config.yaml
train_examples: 78125
spec_augment: true
activation: "relu"
fused_qkv: true
layers: 6
num_labels: 51
residual_init: "scaled_by_depth"
beta2: 0.99
eps: 1e-08
max_precond_dim: 512
adaptive_grad_clip: 0.1
steps: 10000
lr_schedule: "wsd"
adamw_weight_decay_other_params: 0
Rows from block 3, named by matrix and row number. Rows with one number belong to one attention dimension. Each number is 500 + 25 x the weight over its row's rms, rounded and kept within 0 to 999. All counts start at 0. Numbers have three digits each. After the name is the row's rms in percent of the matrix's.
# q: attention query, key and value (stacked) (model.blocks.3.attn.qkv.weight, 1440x512, the q third), inputs 0-102
# k: attention query, key and value (stacked) (model.blocks.3.attn.qkv.weight, 1440x512, the k third), inputs 0-102
q.404 096:484475514514534540459520498483504475523444496530489451528495479490491491469525469501523465511474491481480520520516474525466566520498465498510479484517523494495487452505493467475505492531501520510476461498492512489485486525465501534528498529452503541502479428495486485502552524479512492521503515468470498513528
k.404 096:496533525504470475559516507488518493494468479443508479484486539476533490483458506495498541522567519498494496535523507465453520516479490518495509484537475516504495489499500533523485468470460490537504480499503480481493530525476455512465508529532510504489502521479496497501483499455489474516470487516484490455492
q.405 087:520508509515515547511514464498510524511481463474449507486531489500524519492511476490480512536462540521470494483487540503485545482491468485513500556535490488485509506482527480490479513530466520475478494529500450480457456442481503513501459481523501471452510514492521547543448510537473517508526505561504495533454
k.405 090:482556531488468487491495517546509509485469502507503566530514501521556576521513505527545495455519487486491516512542460518502507486478492499490485504508467537494474535487534491488507478509497525492459516504536545493495478487486511478510520491537512497500479470480491451467505476457552540513481488489489498507450
q.406 094:532499445549547546541506533502508500456530486531543522502501543536499486494454469517522502493497502481452462556508519503461542487568537536499538498493513548485492526492474500474498458482456500534522464483526521520485517503505504510558490528468472506515552526533497491493485464516526496501490465521516481487520
k.406 098:506500505436495500472506504517513549477494514490460533462466531520472554509523496481533517515548523556470466492470449533507448464451482480505488491514506492514538482485432515451471454502526505485471524486468487522458534548515516474469522497464512481512509489539487507470511530526487450541536495492503500509535
q.407 088:502506514534500466491519499521511496490502457507536506494495487515522544487492514474440508500508532539486530506539505535548488458477505469486477526500517469475538528535522492528542521500472458533490476498445473498484489476506484479487501520484486503527503534463530478520457471516528493486474467490508476471500
k.407 091:534513471480544543483543521530494517467483471520482488474504511506469509464491521512536519465495458491494509509503518474483512504506464535475508482507493534481507504515505482515489504510486496465530492500504523510513477461528525518470471485499498485481499508484467528482494510485550544522540516508485503450466
q.408 094:532477514510481512442470503498493489489485502504580499488516517478502483467509483492510540520476498507517487477484479470434513490487498527507497488484484484462438519511521491512473507455465499475471479509457549473489506517504493496492495467545495483524524560502487515530500524516502482474521498482488465497550
k.408 094:501521523489527515505520497520520498482489450509482529456464487489509470491488530508490506462497509475467536497502512504512493506531531496521488421518476534476517519496505469486539513454473532484498498534504538510492500476464495493530508535503477510479483506524516545480477504528478480518474477522476514502478
q.409 085:499504462507509484537478482464466507519554550516496460514497535489528499532475475519530459483468494484506476518489498508532501480503474480460445489494486462498507497488501512498503551508492454460484490515521487527493490481486478464491475459492504470493519496483508497493500495503509509512429489516508569496533
k.409 090:487509504504521525499520503532540555499480516488495511487500460555456465452509519500461494532527523551479494502521498479538485549504520509508530504505528497512521495530493507466483492526488498476516489503525496470481454527495481528474504528446488513472500507481539515494509518501502475461525511487506479526483
q.410 082:531517503492506452545486535504486502533520517488531536484497503432490547527446510513521513512461473543542502522500470527506498531510480487499500520473475507471436550527499497506494514450454491514546472512542562442537464503513515509493436491494524524462491478476513524495529509504512517474487475534460424462516
k.410 086:505583513484509516477506502507465519501515509515472492493486520496478487476479496488458470512507521503514496468468483479543533508508502480491522492486518540473526457539477496534508527535542482466421453478497477488465485503452502529551469483520481481488531500541567545474501523508502487527529494457478515523523
q.411 091:560480492521488482490500502531530529462483526486515503538496478509488479496485496502533483504481475509481515499508513478496515466489494554455503474486523502506492477469486503499513480502450480485496537500475465528515502499469479508491533513557492497502537454507491474497524494491498471499500514517481479489479
k.411 095:499461530509503481509539512502497476484511493530500488462509482485486512496472488498487490470513483495502542514516533535525481547505521490488439524476523508470510513531472521487504542491514492484507502520530522490545515512498496493498481496496466500513488551567539483492532454527475473486459489464566474495511
q.412 086:478504518497514496517485513508517519500512516518501495517446491500509474482501539449489476474538467495499505544467450491496483483502545481508484493496478499554502515472522527512520535511432481507511503476511510554516529534464479517486451555524479478507498529499501489411518505516523532549491511479474522505486
k.412 096:537494550452495537512508496471495504500527533486526473479531490519507459477519492510472484531503499492523517518502512533521470498473502486535478489474508531534525487480477465459521495521512532503536513473523543464448532525467520476492488475421516525480494487493531527536511459509455504490502499519508500479505
q.413 094:520514498520454508516513469531530568469443516481519497553494484534493501424504500514440472489509507531530505449542478483520489527466518506504502526524488494495533520467448480501516485493502524478478488544500476539497492465482538524531477473522476473486488509532526466468496499515494491525489480476540456478518
k.413 097:459513530508483483509497491517499507490437504494472499510543495508491469526528482485503531466522542437509459463512534479535489493508562498481473505518545512508504473522533426513523509489499496479486520491483534495502531476476466454452449478523482488504502465514453515514491441475512499508542448458507489456487
q.414 092:506489449520516511537489501503510498465528477503507562509501558490487542524489519528513521553550520514510509528480464471495546490553505567514514480505520513509502480554510530464493519492466480489530460489543509511498538528469559473523501481501516485501480496509495518530509522487494500493483463489489499518556
k.414 092:462516515497494527489515515499534507503475514538455506505518561507496520512538497516508506526498471501486518469497475526534541509547555494512491494531503456500494520506510502524477502513517509505457511459473475484496485533507486504511569515494480473500505520518449537452507486492479514477557460524509520514519
q.415 091:489488481523485478486467503515514505513486503502456497481514493528479452453498490500525506513501459527466532507489505506487519481509477516491532506542519523528503502498497494514516514496517517477526504476528526499495507484470508485462538494525506462491508456422480481456501497498489510569488471493489479502517
k.415 102:537485530504486511519516485533504508505484488491519525557509518494481532543484499529479496515505519535529532475499495516540504525535531537475520511504452493451490492505461536484524501458487510521505528485475482519518507508457474496475515515482525525535498448509483495544484535490536513541513491517501533530518
q.416 087:477502473476484491503533505558510480513489514495510518546484500505457568475483488484454523506515538499532473488524519525493504497530524475502505477504513507463461519482517517494542490514482485451531482518468483522473484487539529516511492473530513446480548485494485507457541454470512494453495501519486475478447
k.416 094:448479531460496484461443485507532493478525476488515525488495513458509538515482491490524512479501483490515513499506464543533492479517474508496517508484479505483515505491513533530485479482518531497476509477485504497508532462520497471495498461527500483495459467505482510481472526517477456511499494475471519506523
q.417 084:512513477522538481505468500492495505512511504473477517507500522462502513516527499496504479531480507478517508537523505502531564483493442522512506522513477505524504545461496541515553520487489513507516526518467466507515502469516484497493550435497486480539505461486501543488495436506488467506458507519462476478504
k.417 090:509499502511517472517522509485479455502491481503525513504463484529519533479499487459491515472471477556543489488521491503508503537519510470476524503503519538522458469509485529503479520503489483499493553539478509493490465493512472497530489488496534493482461499500498462512519515510533508464480516474526532533474
q.418 092:551488521512519548467477516474456534484500511471503503488499513555523521558517489517508484478531505464526449521479509504506514568556500485496504530463523551527469478511526499520509495476422510489480481494542489528513487498479482472452467478471493479528538495486450491438521488507498520534495519549478464487529
k.418 087:497518521502472485507504488483495506529474471451492520503541541470502481440474478508492530535512532497492454533476507506501486480462538510501497471467533523499516518541447502453511467543477518486454521546483463472546540483469515466462529502527521506478480461499509484513491496481525515537493493512464507491504
q.419 087:441481521486485486504444490482512502497495498447442472452488498485471495498471478496513490498492478493510512492533491518470508470458483496486488514553502494524445484465467503490527509481497506494460499440508527465446476476547496506467494541504487495516510493468461498539491501480486476494488484511508466530528
k.419 092:499470505494496479507447474503499536502474495502501531534500491512528544467517551551529483498493501506522469457535501505483474478488513456540532469535493516520489490471541507491516514495482464509556498529497486507486495516461485505486520493539487489499493473506496498451492530509510466493496520500499538492527
q.420 091:462544528504536503484477476486487505496474519490478500499484468494471502473514528524485506507491487468502458479463453507465489528503533469481511524486501465502491516479492494541535514513484500512542510465474524505510540516490509480488473507465505484453519522518494459481554510513506538513515463505502520498522
k.420 094:522511493485524500485465497482462505509468454500482454525494515501491450482498458519522488523513491510475550528544485474501541486509443493504538448484482537486499490481507515501523531483512548463472463446544501482513451455483492501501512491514525519519469506486467469495466495507531470544520499528465518484454
q.421 088:499497500498477510478482522465452470504541534472447525497453496490526462483492497545497470517486486488478526487517505523471491484528508516501465440483496473484479490496494442516480505479445531527495521528494548492472453468497535486498501544487461476496524551463482497488527476508490465493487540480473488505510
k.421 090:488469518512489515507500464519523533478537467539468502464508535546481478588489528526501488484532495497502500467527516546478459526510520533466518513450508466527531479518501569479482502453489470500468501496529485479454454501477535531522530544480475535494513492520537507489478515537466511541499494495472511481516
q.422 095:528509539490502490510525477502507524534500467496547486501459544517535493513495499497536465503514510497487526467465508509476503490461537495474444511459521465487478486512518513504518478521456480468443471485509538470501491502476492489498515500494513501486531504481505528513501520485496518541488495530520490527517
k.422 091:516486520483516522466508510510430540490554501527484512529442502531496503486495527537554487465499504453496486504574490529489497470497472482475497473520464499513513500499498455492477482525491524461553529527508534498491532523484439501504467497500526489498533496455495503506498516487463516469497469507494526487481
q.423 087:509480482459518513538514550524475523521520525489460489510473493520501505496512495490482521488523523503499480462471526504504532530503525493453513531483479502493476541506537503496497507525394455473483499491503494498494467446534481506523508474479516493475502551500498479491498505479530469470452506513497509519504
k.423 091:485537490541507487519543528462508513472512494483443505508487483497512446455473453451502490466507458486435496491504545533510502514501509503449494466462504500494522490505526509487511509488513480491530483504474457520516530450519497458482515483535540469581516530530559510512481495491515503475508526523531510536489
q.424 092:479502490465515477510515515492496486477487467469523524482490482484495497524476526481519472498479489503471547496456514503505555528504498484511528495489461534538511513516484502519535473537490485443478490520516492517489470504461490505500489475544513499475521485503522462544524504521522494476489508538489484506481
k.424 094:480506476496473485477441514478506452535508523516488482498531527482486474535480458465535483520491550507472493505508501474531536485504486481520525496514533500491486542452511512493509525495527491484514514455499551491486535531562471498488491515491499483517481499482471490501482502516487480485536492464525489507544
q.425 090:514525523527483506519505472532509496514530515523506523463471510476474471510485522507477473541478513516499535493513486514498498544544516472524488519514522461467496508498476491530493494472525535507533443525497522527451475563484539469483513523522524492521499519529507581478530504523495479525478506477487514520505
k.425 089:493472541455532533543503547480516476481481491512502530505488504533510527541472524500472486473458544470492467544480453493522538509498541490537505507510500507518484487540476475534492434505485527506479512487490479481478494475482508500563508487532498520493456478503457479502446476560480502455537484511480528486566
q.426 092:492515506481485520534517506545512525487512479463557469492509493503480527539521513475483483539492505499530526510552512500533522506483512496511513510473506502511467504481503521474539466480494489491493514526484488488520477482514538496477535515550549500540464518504525489552541529523512496484473539526492481482494
k.426 096:502472527501525484512490469478535472513511529493451517512484540491491482469479468494519500491489486501531471461516494447467466472468470556529470527466450472478517566489522471502487488519540524499485546518457551505525531471472457541474452508489535466528487511560450528483474504479531473499519436483474526516462
q.427 101:493519472520540499458549514464503492562508497480464522478516521486471538497512520541493547479504488494517539505515441511540516465450483524486521489512509509503510466525494481464491482527465525541491514531477474497495504522452504497506526453513504517484477543570532453509466461504481479488481518447507508488516
k.427 100:508498514485499490496507484526491480492484503534497524543496492548511488541489436506538501512454487506464518516506501545459488483522496539525561489485480540500507488498501501488545536494523531498494506508489485485481501501517517511497521475494533453514494531539527527536520497434534511498492489510478503509494
q.428 094:522539518496538530520488522473508509501475498517518510469518510519538491471471505479516505492497489496520529513497459495529517482515492491524485511536507471482468518529508452479515520532482534514487543494517511494495523493501515513535466565495520530512511482482550564527441468543491514535558477486533490485462
k.428 094:440535503499500459478527511475519543478556475498512492423508502473509497492516502500489533523478456530503477484519486525499518499501523529483459483507487490558517430522520504433505458525500511491471507518474505489500476506510495517471537477455530508460518502522510507501524521485480532524502473544564505510498
q.429 092:452493515472457507519505498504453579522482486492489448538480502487499512529491505494520481504518484504465517518517502514515523518506499517529529509498460518501490451473526452502516517486489511476501522502526471524526514496505480513492514462484543443500471473495565493512491505502505522537514470506521482493494
k.429 093:499526430512474494470488457474432477504497501469483514514511520490491481489501452532480495497520462543482486495539496460504506497496500467529481518526498529481491510534538488525555511495514485483473539499520519530463519508494515511479491532492532501560510435489526480488511550496482493493534477482521491507468
q.430 098:494508488509484492523473510493510534427486510460510512494480542489496544526471492487517469479511491430486461474496499452524490507511463485529459507496501500483495498502506493501515446541494475524492467517488458488524479495473469453449490456515530499461509534498398506504524504550498484465483529523505520512505
k.430 099:461520462468557505493519503514510492507523540488485451498490525482500504508471577495487462494496503520517489499521507533459503561520500493524528464481519498504482546457517488512488546490482469481573512495514551469503486477530508522511499508556488515524530500506497497503511538523477488501513509487452494472466
q.431 092:511526561481532512538501476520522483494459524494480515455497492514491545485506486511490549465512488513513480504509476467512504514531503508480508477540498509510442483473526472530489547511428489512518466469461488502506514515528481510541476529517430469509529474507526485530495487452495528473461474451523499520513
k.431 091:491498499494468509502470496505526527509503482528513455511499511486492521498502504505512504542512533460483524489498494505508490452521495517496507451487491521508520488542530523531486441509494495507508511479499502490467523520501485485506525504506506446474496514492500517526456513508492477495487469512495487484485
q.432 102:525490469522477508477509536520478492549462481515511461457512483521512478494461498487470489468534497478500550487484486482495447500518516465510496488505513522515463461461514453497494498442498502475494520493507486525503476496482530507494517490495516544440490485485498526528556521508545521540483495504452523481537
k.432 105:529536482476477490464523495513487486514507470530511503468486508494505499493473498547525521465496496479486503497520454528543526520503516458501542475514535464409513466505523505509497527542494481494462510519502515470494516474517517503508545511497509492535477510480511496542514511483495469493477503533495509514515
q.433 092:540482481497488497514502491506516476522538490469490523521520536536499490507505478467511483460485497501497468522490505537490463507511481519488513470499509500524552481504516487485541555528453505494491506538479503504551500475494482482497492505472477506499509482502506516559497455509494477510519516476501462530499
k.433 095:475478523520520475470463504499504469508501523489530427441482493529519480515495479468487539534501516491476480516483494498486469515501543493552476451522498503529490470534473485524486476450568443521520498501506516449531509528501523528469499513468545506483520450532509484490484529529484487477534491484474534517533